config = dict(
    model='audio captioner',
    decoder_tie_embeddings=False,
    init='xavier_uniform',
    max_steps=22100,
    warmup_steps=440,
)
Rows from block 4 of the audio encoder of a small audio captioner, named by matrix and row number. Each number is 50 + 15 x the weight over its row's rms, rounded and kept within 0 to 99. All counts start at 0.
After each channel's rows are labels from the 100 clips, of 14976, where the channel reaches its highest value: "peak on" is the class under the peak. Only what is clearly more common there than usual is listed. The data: synthesised sound scenes: up to three everyday sounds over a background. In brackets: how many of the 100.
# pw: pointwise conv (encoder.blocks.4.pw.weight, 192x192x1x1), inputs 0-95

pw.2:39 40 43 50 85 57 64 46 32 54 43 56 32 22 50 49 63 39 68 37 34 58 37 46 61 63 26 20 20 47 61 37 35 59 61 55 66 70 33 51 87 58 61 54 39 54 59 47 60 47 38 50 54 55 43 53 48 48 62 43 57 45 70 56 65 30 52 39 54 50 57 38 51 30 52 52 59 41 47 46 49 39 22 56 55 52 47 89 40 42 54 32 44 65 28 64
peak on: bird chirping (43)

pw.48:41 48 80 50 34 41 51 42 71 55 65 60 59 67 32 63 56 59 66 42 40 49 46 69 30 36 57 63 26 18 32 46 50 54 59 48 39 44 09 52 59 44 60 21 78 58 22 23 54 58 52 70 56 26 50 20 37 53 61 22 64 55 52 45 69 60 67 54 53 36 55 73 43 41 39 39 49 43 35 53 56 51 54 46 55 44 66 14 65 36 60 70 36 20 70 43
peak on: melody (26)

pw.151:42 45 55 52 46 49 32 28 50 34 45 46 39 56 32 41 61 80 25 73 24 40 43 67 58 55 70 48 56 67 29 43 62 99 55 46 40 23 63 38 67 48 45 36 25 49 50 46 64 25 26 23 60 48 41 40 62 61 08 81 56 44 48 63 55 34 72 29 54 60 35 44 36 52 58 39 27 76 66 31 34 54 63 28 47 42 45 60 73 23 41 51 27 72 64 56
peak on: beeping (47)

pw.77:56 35 31 65 30 48 51 33 78 35 58 39 82 68 48 65 56 70 43 44 38 69 53 64 43 68 84 24 33 57 54 62 35 44 39 34 37 26 62 52 52 27 72 13 52 25 65 62 41 38 64 40 21 79 62 68 44 52 62 29 62 64 32 41 29 24 49 43 85 44 05 44 57 46 68 59 13 42 34 59 36 42 30 61 34 36 61 29 43 32 56 22 55 33 54 43
peak on: glass breaking (43)

pw.188:57 61 43 58 29 54 42 47 40 40 50 50 37 75 44 27 64 40 28 74 87 34 76 65 36 47 46 56 25 49 32 21 48 27 52 36 74 48 52 47 52 59 36 48 46 82 51 49 99 44 47 53 50 74 30 44 37 59 53 62 50 44 66 47 52 55 40 56 42 43 52 32 60 41 58 38 67 52 43 38 52 36 56 51 54 50 21 49 73 21 84 63 69 64 47 41
peak on: car horn (36)

pw.107:20 62 52 47 44 57 47 39 36 56 44 40 34 37 75 92 47 58 37 54 15 33 43 56 79 37 49 37 15 46 68 35 66 62 67 67 48 73 61 59 50 63 32 36 71 62 44 65 64 64 32 53 64 40 33 40 45 44 86 36 63 30 23 43 58 16 58 48 45 79 48 64 38 43 43 60 29 52 60 33 50 33 18 61 37 69 31 51 43 60 81 35 46 50 56 52
peak on: beeping (42)

pw.81:67 59 48 59 53 56 41 11 48 44 38 59 38 46 57 65 68 62 36 36 83 81 42 44 49 54 48 51 30 47 38 52 51 50 45 39 44 71 46 83 68 21 35 60 64 68 61 77 42 55 32 33 38 34 32 43 61 61 75 09 60 44 43 63 34 40 45 47 59 21 59 21 56 38 31 51 24 20 37 58 35 46 41 33 52 35 61 24 11 43 58 60 71 30 50 44
peak on: thunder (50)

pw.152:65 56 35 44 66 73 47 64 39 13 31 50 46 49 38 47 53 60 39 59 28 50 50 41 40 27 27 52 80 63 72 54 58 23 71 57 43 34 54 25 74 50 39 77 67 15 51 48 59 40 72 53 57 32 56 49 22 42 48 45 19 64 61 41 46 46 45 23 48 75 23 62 18 30 77 45 48 36 65 40 81 45 49 51 57 35 59 16 54 64 45 47 58 30 68 36
peak on: car horn (34); mooing (28)

pw.44:41 40 67 80 22 32 10 59 62 63 44 44 61 42 70 41 37 34 38 14 58 71 61 59 45 19 48 60 25 38 47 44 50 59 59 38 38 49 54 75 60 57 41 80 39 46 41 82 48 79 78 40 67 59 35 48 38 62 31 08 45 37 50 53 47 45 28 38 62 33 26 37 37 60 66 33 61 44 43 40 35 47 43 70 34 23 58 57 55 44 54 07 43 40 51 36
peak on: laughter (34)

pw.105:61 51 37 35 34 75 69 35 74 62 35 58 44 44 99 77 40 48 38 61 43 64 72 57 18 60 48 38 42 40 64 53 42 49 40 57 60 33 55 05 61 49 21 71 55 44 57 44 22 43 50 47 44 44 49 51 49 19 50 54 35 39 22 34 31 49 36 72 62 65 58 52 62 21 38 49 26 42 50 55 62 53 48 67 77 38 67 55 69 42 26 31 73 37 36 28
peak on: car horn (26)

pw.27:66 34 58 78 76 55 53 55 19 59 87 42 67 44 55 35 88 45 53 73 60 50 43 44 54 60 50 58 57 64 47 71 60 40 51 25 44 67 36 54 53 33 31 38 59 56 63 75 28 47 59 74 40 39 45 53 36 32 51 47 45 36 30 47 53 77 30 62 59 45 30 61 29 55 50 58 42 63 28 70 23 35 61 14 55 46 47 37 50 88 43 31 27 63 24 62
peak on: bird chirping (38)

pw.138:40 52 37 40 48 23 42 45 49 45 47 37 52 60 41 15 58 74 51 43 54 49 81 59 54 25 33 49 40 65 42 56 65 53 41 39 54 44 32 40 62 31 73 44 44 47 95 48 52 46 39 80 46 72 78 44 46 58 45 42 43 51 28 55 53 51 46 48 46 51 30 74 32 67 72 26 48 40 63 21 54 43 31 58 51 35 44 40 53 40 57 79 60 55 54 50
peak on: door slam (37)

pw.156:46 88 32 43 55 49 69 37 78 56 35 58 56 18 65 36 56 64 45 58 27 37 62 42 67 34 88 77 42 23 66 47 43 74 27 17 40 27 32 53 45 35 66 37 37 65 69 60 51 42 40 33 41 43 43 54 62 74 48 46 50 37 72 65 32 37 54 26 54 49 53 37 42 48 63 67 51 70 68 44 52 64 86 34 51 64 38 49 69 50 74 55 37 39 61 78
peak on: beeping (28)

pw.3:44 81 29 45 48 51 65 45 37 68 52 38 68 57 56 56 70 31 33 42 43 54 44 59 21 58 47 58 31 38 78 41 69 32 57 44 45 46 54 64 29 46 30 38 43 59 16 36 45 48 57 49 38 53 62 12 47 33 34 25 34 67 43 59 11 44 59 54 47 64 70 45 22 56 38 70 33 35 58 31 25 64 73 49 51 55 65 43 53 37 74 60 62 50 24 39
peak on: laser zap (41)

pw.129:39 69 62 52 45 40 64 43 71 37 59 36 59 43 58 44 53 45 49 61 50 37 59 33 68 31 25 31 57 44 66 63 37 50 40 13 57 29 46 61 42 34 63 21 54 34 61 59 63 76 49 42 45 51 42 62 49 50 38 40 33 38 49 47 34 42 40 49 53 73 72 72 35 42 79 70 54 40 54 47 26 57 88 39 47 22 37 21 45 54 42 25 43 51 43 61
peak on: church bell (32); spray hiss (27)

pw.164:50 43 47 58 49 16 34 38 55 18 58 55 48 69 33 48 76 47 49 52 43 83 52 46 32 72 70 69 53 34 72 33 48 69 33 15 52 31 51 82 27 47 44 55 79 66 50 58 26 59 48 48 31 56 27 28 47 68 47 61 53 65 62 60 55 32 56 40 23 33 39 49 53 57 34 53 75 45 58 32 71 43 81 66 39 38 66 47 48 55 56 41 67 53 52 67
peak on: speech (25)

pw.136:78 55 46 56 55 25 30 72 54 31 31 75 68 62 53 27 43 44 60 48 64 61 13 39 57 59 45 64 66 48 45 37 50 29 67 64 77 49 46 38 44 70 64 71 66 41 46 47 63 67 71 62 62 49 48 59 41 53 49 64 18 32 54 64 70 69 46 79 41 49 32 60 40 98 64 83 34 41 33 58 57 60 45 72 35 60 57 56 24 53 36 62 61 71 57 53
peak on: fly buzzing (25)

pw.160:63 48 75 59 64 40 46 53 51 50 45 50 58 44 67 11 46 62 57 42 60 52 37 58 50 37 73 52 44 56 59 67 37 49 58 31 46 48 18 50 55 39 31 95 75 54 37 59 57 55 41 56 58 46 43 59 45 31 51 52 54 45 62 44 18 38 45 43 47 73 44 89 44 25 61 45 49 73 55 33 66 48 67 31 45 23 37 65 48 50 47 64 65 20 57 43
peak on: car horn (28); church bell (26)

pw.183:21 48 71 75 60 58 36 79 38 57 48 71 48 59 49 29 35 58 72 55 65 27 49 68 44 54 54 52 48 73 41 08 41 45 80 27 35 49 56 49 88 34 41 40 53 50 72 50 64 24 57 26 43 77 16 61 34 42 46 41 41 45 66 49 51 52 63 45 69 35 36 30 51 78 45 44 66 43 33 41 51 56 31 30 51 69 11 67 61 50 45 70 51 56 36 57
peak on: fly buzzing (41)

pw.9:56 52 38 48 58 36 52 53 64 33 67 51 41 28 46 32 41 49 22 50 55 52 51 66 71 72 30 71 63 67 42 62 73 46 39 51 47 59 49 51 61 62 55 68 47 46 57 61 76 61 50 40 77 38 34 46 51 64 32 51 35 76 41 78 53 43 59 38 71 57 44 51 63 67 50 50 72 65 76 16 57 57 41 56 29 51 42 77 47 31 67 75 34 47 41 41
peak on: water drop (27)

pw.61:66 32 46 47 78 51 71 46 48 68 34 47 75 49 76 29 58 45 42 46 45 75 49 53 37 50 56 63 58 66 28 49 35 62 83 50 44 26 36 20 53 49 42 29 80 67 34 55 61 37 47 47 36 79 56 40 52 45 49 62 57 32 48 59 58 62 64 71 46 61 43 46 42 26 56 19 54 59 72 30 18 37 29 45 39 43 56 65 63 69 53 53 32 80 82 46
peak on: drum roll (45)

pw.155:48 35 44 61 19 41 49 49 36 34 58 46 41 30 54 41 40 48 47 18 46 47 73 66 37 35 40 29 13 67 62 74 40 51 43 42 43 73 24 49 52 83 35 20 37 41 70 49 25 47 19 54 59 55 78 39 42 61 33 45 46 30 49 83 43 35 36 51 37 45 56 37 26 28 59 39 59 31 71 61 45 65 45 50 38 56 42 38 30 38 59 73 30 59 55 63
peak on: door slam (28)

pw.114:10 34 48 33 35 42 20 69 35 51 48 58 52 61 40 67 45 50 35 50 54 42 51 46 44 45 47 55 65 17 60 43 58 36 34 62 51 69 51 49 55 42 47 63 35 58 33 30 58 58 18 50 54 30 66 82 32 31 44 38 68 59 51 46 36 57 87 64 52 41 29 28 30 29 56 80 46 49 57 53 73 47 39 39 42 43 72 53 65 42 49 49 46 47 26 33
peak on: footsteps (28)

pw.174:53 63 37 46 58 31 40 52 41 24 79 39 50 45 54 50 22 44 68 61 52 51 62 63 29 48 61 57 56 19 24 45 52 60 45 46 30 47 49 65 43 59 57 43 62 61 41 56 52 40 63 45 54 41 44 41 11 31 64 54 33 52 60 57 59 57 35 75 41 45 76 72 50 55 54 63 37 45 62 27 52 84 51 56 61 61 39 78 51 62 45 69 29 46 14 35
peak on: fly buzzing (62)

pw.89:42 19 41 74 62 23 55 48 58 61 54 24 46 43 37 51 45 85 62 46 72 36 28 67 21 51 40 46 48 47 34 41 61 48 39 58 54 50 60 13 36 46 50 51 51 34 37 30 40 25 82 50 50 48 09 68 33 33 57 65 39 55 52 62 46 22 39 23 37 28 72 60 39 44 30 45 32 56 40 52 52 28 52 58 52 43 42 62 52 37 37 51 45 50 55 62
peak on: creak (31); drum roll (28)

pw.21:69 46 59 54 45 29 45 44 64 43 61 55 47 46 37 45 62 60 16 33 41 45 49 33 46 37 48 71 29 64 28 57 50 24 65 27 29 54 59 51 40 52 50 53 35 57 51 78 45 31 34 47 38 47 67 33 39 66 48 32 48 63 51 94 36 56 40 37 42 88 69 47 32 50 62 68 42 46 41 58 62 42 65 48 54 38 38 53 47 43 83 55 45 30 71 23
peak on: laser zap (48)

pw.113:28 33 62 66 60 52 64 54 63 59 24 68 57 64 27 59 45 74 55 59 57 40 73 51 66 45 38 68 25 60 39 48 79 36 49 40 36 71 36 54 55 41 64 62 40 58 25 76 33 33 37 33 56 65 20 17 27 42 63 61 60 57 79 35 40 61 46 49 52 37 53 36 46 70 56 60 77 60 57 45 39 40 69 52 36 46 47 22 31 63 35 37 31 65 53 89
peak on: fly buzzing (38)

pw.66:52 70 81 62 50 24 69 39 64 63 68 48 53 47 43 44 12 58 30 67 43 45 24 61 21 64 55 46 53 57 53 65 73 51 30 75 57 35 27 52 63 30 47 64 54 59 70 58 38 54 74 47 62 51 39 50 71 30 26 35 35 54 46 41 72 99 55 58 77 45 72 23 45 60 66 54 46 83 48 26 35 39 44 51 51 35 29 52 45 32 82 33 58 65 39 47
peak on: creak (35)